From a checkpoint of a small sound classifier.
Training: muon at rate 0.022, 2900 steps, batches of 64, held-out accuracy 96%.
Data: trained on melodies that start on their tonic, played by one synthesised instrument, 7.1 epochs.
Rows from block 4 of a small sound classifier, named by matrix and row number. Each number is 128 + 24 x the weight over its row's rms, rounded and kept within 0 to 255. All counts start at 0. Numbers have three digits each.
After each channel's rows are labels from the 100 clips, of 14976, where the channel reaches its highest value: "peak on" is the class under the peak. Only what is clearly more common there than usual is listed. The data: melodies that start on their tonic, played by one synthesised instrument.
# conv: width-3 conv (model.blocks.4.conv.weight, 192x192x3, each kernel summed), inputs 64-127

conv.182:168150139139109142184138099116178130111161108164152147106123146117103120117154103141128187136188154162101168094154157129120171144084139081127105139105052137110102150139138133128113141143125141
peak on: F#5

conv.26:170145106120143141153112179111140117129144126160125099114139151202127126110120140131166133097160127168078146081082115091117124123127141119105100152121138133118137148132103170137133117112080142
peak on: F#5; F#3

conv.183:149113095132101100142134159129136169118087126112169109128140132125106128114137135151183154088130125176099141133148080125126105129134116138101116180096161106176100135074097098098119152134098167
peak on: G#4; G#3

conv.29:111097129149135157156099116176129165128119140146095152159181113115153127089088124147122124105093133127160126123114146124123090106111153125141149093086118097120144146152154111147115142131101140
peak on: C5; C4

conv.135:161137141092104108113082126124118165139166109145146100145139108096118164092105146148163115102154133103119082145137105154115110154114106138103100092142103147125126149139143107128177133144141157
peak on: F4; F3

conv.28:109127152119153157133148093152182113107135117164166123155165110174147153155124120167187162102093164129128189155125088162112157121116150160139123152127104147171083097134134154142105158131123125
peak on: D#4

conv.171:132158128174171143106147143147128128157110142118110147110128132139169130148113153143128157100197166096144157109100169101149094129141149134128125148124099103143124102144132126166139129074128138
peak on: C#5; F#5

conv.43:140135152116123121106140144099168077093123148096097159167145158168143098157146175123118120180113136124150103103103108125131118110167097056140148118121103146140131105066150158132132139135144123
peak on: D#4; D#3

conv.74:131108153100098130096143112115106158146120103114145114136104176139100138138137148161098125120140147095117140095137185162139132111137138156135116124089120119123156109099156120066133119126132130
peak on: B4

conv.137:109120133145145114111144126124114130135127116162143128060137091086134112135155162104113127142078104151140150110124147159152151136082192147136123134121185137109118175101118093171131132123111134
peak on: A4

conv.185:146106105150119153179118132086176156115131115100135156153124068151114107156144109118157108110109165161102116118158108124105108127165111157132085127136163102111123104102109127162092123088119149
peak on: G#4; G#5

conv.136:137123091117138105205163145114145144163131114160126153141158140113140146131153132143094135112133148141155108127137101120118131134128099122144134152169127124102146048109101140087133121119126140
peak on: A#4

conv.124:129107092105141101175143091143104115157129116132096087071099090126122146122123108158150136114154119145123152141109129103088121096148113143092142138138095104127130098117086116115118148134080118
peak on: G#4

conv.50:129145120140125152151151120085119137105127095108125126135163109118096121089102137127087161147138131125133105156141183107140130133154149047167087189107111158160121138148117095134107137158114128
peak on: F#5; B5

conv.22:138126119149170128153126149119121118118124100102105142120124113176148128146159090121123133115130109117131124077158125118107099180155147094146130139135146159104111127143166133145130088153103128
peak on: A4

conv.80:124146111124145134133093117128107155132156101089096111134123102126140116152116105139211126098134109149099119153162122127118140095116093109151129109118140163152134136115176107121136119173170111
peak on: C#5; C#4

conv.86:097103122120104166158093099128141131115131165148140135129145120153131150110177120160120180129131095119132185154079103125145137118148106121126144128136071099116122090115142114161155139052128129
peak on: A#4; A#3

conv.36:105124107085141122160065114103129128117147127136126122138164137092115127148144133108162124095098101137127125146125128117095065153098145101129085141153115099152152173147149132089087135121116139
peak on: C#4

conv.15:161144115104120124120151177178159127088148132130138145162153145091137152120137103087166090107114125145112141149119137104157122148131112125104112089147081172142111150157110095133124149116135076
peak on: E4; E5

conv.179:099118099116101135122182115138107127121163151140098125128155149136165155153122075165125085115120132156160113142162109119164191109125162112107129103077113110125140083162130101082090125134154077
peak on: D#4

conv.18:131132150125121103122132106155139153125119116151126126145140144116140161122139168121142134153137120104147131094171132154156085145130137205151121148109086114128127085150171150137127137151145134
peak on: no note

conv.168:150116124119098066118118147109142108170113129084103143156121100089110147103152155131098112101136106121146136097157106159116107160130110157154148121164154130115124147152127111123117097116123122
peak on: A4

conv.46:164137124112065136103133157084136110117080154120142128111121139098128139141078121126103151150147121176122150133099126160143177156098152116161124124128108118124112158134144124079193144108167121
peak on: A#3

conv.141:107131112104132120167103155138130105151117117150158111111136135164080181091141092111157092104117169130108146092148091053133145163123135139098131149123115123122119110123131079129142139070158167
peak on: no note

conv.189:107125129090157150123143098130165102106125096148151115195100103139119107145122119152145146084179123150105133104093143154133144080102134139089126147149124159190145092102111122126152098101146128
peak on: F5; F3

conv.112:178111162159134147137119166108094171125138131144116141126149151126155143140103136140121125130153131090110145090149156123137159149156118138160162110121095098137150140119178102145118116067121162
peak on: A#4; F4

conv.122:183130106154120147157112124112096114143089119134118124140142111177134193115131114129154133170107154138144108142167157133138120159131159165174122116185125137157151140099169148142098105133080096
peak on: A#3; A#4

conv.65:140127147100116104120151187084157133116100144150140177142147124135140150148126118137110181125169114143108110128100160131142118138137148130098135110132124150120141140156146140169135100114183063
peak on: F#5; E5

conv.99:161162141153085167116107146101170114163172124158183124130142138126144183127121140128106116130124077135144135105123140124138124133142149125158132133167137083077119152136122136156147157133121163
peak on: D5

conv.37:079141110113109140127107111121172094136117134113149137103174141135110139147118134107146120140155120110167134125154110165128147130130084105117122125140119145105092162110108139110126146123116098
peak on: A3

conv.68:151096114124158218133123097145098136107112116115165117104124129126128135161092126146149136078128114095121129100129110111142109152149086108088138123136138095180074079120137090124128126148099164
peak on: D5

conv.145:152116169129108183121105101125122124127129150101143151154117137104159122159139144169102113145110102176142156073106132118132154105089154108176157141144149128095128091119147152128103115154063099
peak on: A#3

conv.174:134142102156096103132125127189075074128158144128180125159177130130145100103136119121170137155143180153127134111129138136151107109134139139087131142120119169100071158120123128125120130077141100
peak on: A#4; F4

conv.12:119170122158113127102132154110121156122129174166092108118135097113125093101119133117129109137121131141121127116101137105113102153130178140126152136116113108142135144121119146170140107140064114
peak on: C#4

conv.181:146091151123086179149155158125155145173110102131111137080108115105099152073153143085158141104056135138168143164105196145128129103111138119096102120118127167119122098154138114091134163146105110
peak on: B4; B3

conv.175:133119144142111172141072097144120138154143169122141128118120128131139066088124127139145148122110136130148110133150121147134122151121135164111136098156118092103115161138152147155155153121139159
peak on: D4; D5

conv.62:148085138120136160151107063120127117144142110129162132107123128154158139143115156158080133082115121164151160137129116116155142133114138118151130123130131103085136134170102129084097145136190144
peak on: D4

conv.98:112143149144157180137074122100151131138088172146093101153112096129144137132117137137124159083136124120101137130123132139131166145118119127133131108118151107137145086126143147126159130103157169
peak on: C#5

conv.190:134146151136101134156130138139113168203142129119164135154137058122119177147111178102148111111127137168138151136159148108147092154125117137135128102140144124127107170168098151115142137100164103
peak on: G#4

conv.160:153121142091206134112105150101167112167128090125117136094118109121093083122110128129104183167138155146143103133135136147145111142111125151151148118152088157093098154129165110178123115136121150
peak on: F5; F3

conv.161:105137139180186094112106158141123097151100141115117155123156164130139106160141132140089122089137156154137155106119137137147137102118146114142161134164146116098102097132093100121104113123142114
peak on: A4

conv.113:106161109132140111134136134157148159105150139141151148185132130110205114135122128118145114102178184105120117145098090146123160074096103139131115128131106150117181095130134117126148110126154107
peak on: F4

conv.173:123131116109139125142122148092121141093148101161132119147123153109135146095102157133127116138138092126092101096125125115121087131108102186111087132173118110084181145112112082116125161104126150
peak on: no note

conv.120:169157148126144108146142137118113109184131086158158165122102138143099172101078115089169105117130185166150158106164106115091157120082151139133132096135130152163133132168138105163153118118141147
peak on: C4

conv.59:127146103099112141125171134145107137129101082094146093134150145139128114102142124152132122110138117127160165144140156130150095086123161125165135133128087104129141175112121122131151140097144111
peak on: F5; F4

conv.81:112145140132117148121132086133142163130106131141094091136132094153123139169164128129114177113120165086109147106125133109159114169144110121121118149117132150120111110126113140126130115052159090
peak on: B4

conv.118:125132104078123124126097094108097150156118107105126120168112183138129151140123140113130134160113126124113094135103107069122130104118134125092099130113120149140121128153091141139131135151117126
peak on: D3

conv.96:202104136140103117128112130157139142172148129105105109106164159151104171111151134153154106163135171140110116113093106136160113114101129137135134165112101120143090122118167138123114126149108069
peak on: F4

conv.167:103136111119104071139134098154079155147134160119098115165092187102124137138109136102160139106167129127146184104124140144116105108115121135104085127128137127143121132099132133144121136116101099
peak on: C5

conv.54:138130148172105179140141137058140155183130117142134111136110151145102141140145070115145150099170127155113148116112138098098140128147106120152126130125123123163132119149161156125121156176106126
peak on: F#5

conv.149:108134125069135148185098161106111128130138136141093106122092130097139124127118137166146165145143103150126123164138159110156136090062157147140119141128149075132154070131166106171113110115105113
peak on: C5

conv.121:175095078152097134135132148146136125118118143130157117127163181135185144122137099092101121118156133161142156119121146183129178100154092153151102118152123142086122126147152100118107134125074109
peak on: A#3

conv.97:160129123108100128152125103112115117144155117133127102121140161137081130179166134111151103138098165166144126106133090124136141127084111129126144125111166105141113127132133154110101130108161169
peak on: G#5; G#4

conv.153:127143143172139097141114095149124098152126093141101098132178106115158143099140147111176090123131124134113154131122141140125128099137162120126139119072117127138151128158098125098114137159108114
peak on: C5; C6

conv.58:095148116173140124056158078093145065101132121120123132124090110106122135108128165128120124159129148143123073128122127110133114108124142086128135127098120140134105055142101064103107106132113106
peak on: E4

conv.1:148145111152143138144125120131166157157111129134111166153106154151122114133132131149104163118176153153152153081157121132145148133095131139146085109162108130092122147157119092160124170084122173
peak on: B4

conv.76:118156166096105154098119141134110092152128120107115129112146102095125111134089163064138128112089139092126103143138154155097090103128132114125111134155147126109113124125157139121149140145148125
peak on: G#4

conv.147:121106116117129135136114113168105094142121096159116141141141104113151137129103149137124133117141165095118124142138146127139106127118097150124094147142098136175196135126125141125126160149126103
peak on: no note

conv.7:075092117126154171118087124146128158130118116127133106145094107124127144089050104151126115123133146111128160133155100135145089158096140124103138121119130134127127132136097121089166137131143163
peak on: C#3

conv.57:125091122100092152107137133137132193128138114144187112119131113127146126090137132115151164155157097140159143142178144087127141156126144147092131103144116132173153126139140159083140140133122142
peak on: no note

conv.63:122130163131126122135133156144125094103110118148118140108147174121107162106107144145085145089174148123131103148101122125128157090107150091126107116140138154090180131117167130108158135158120113
peak on: no note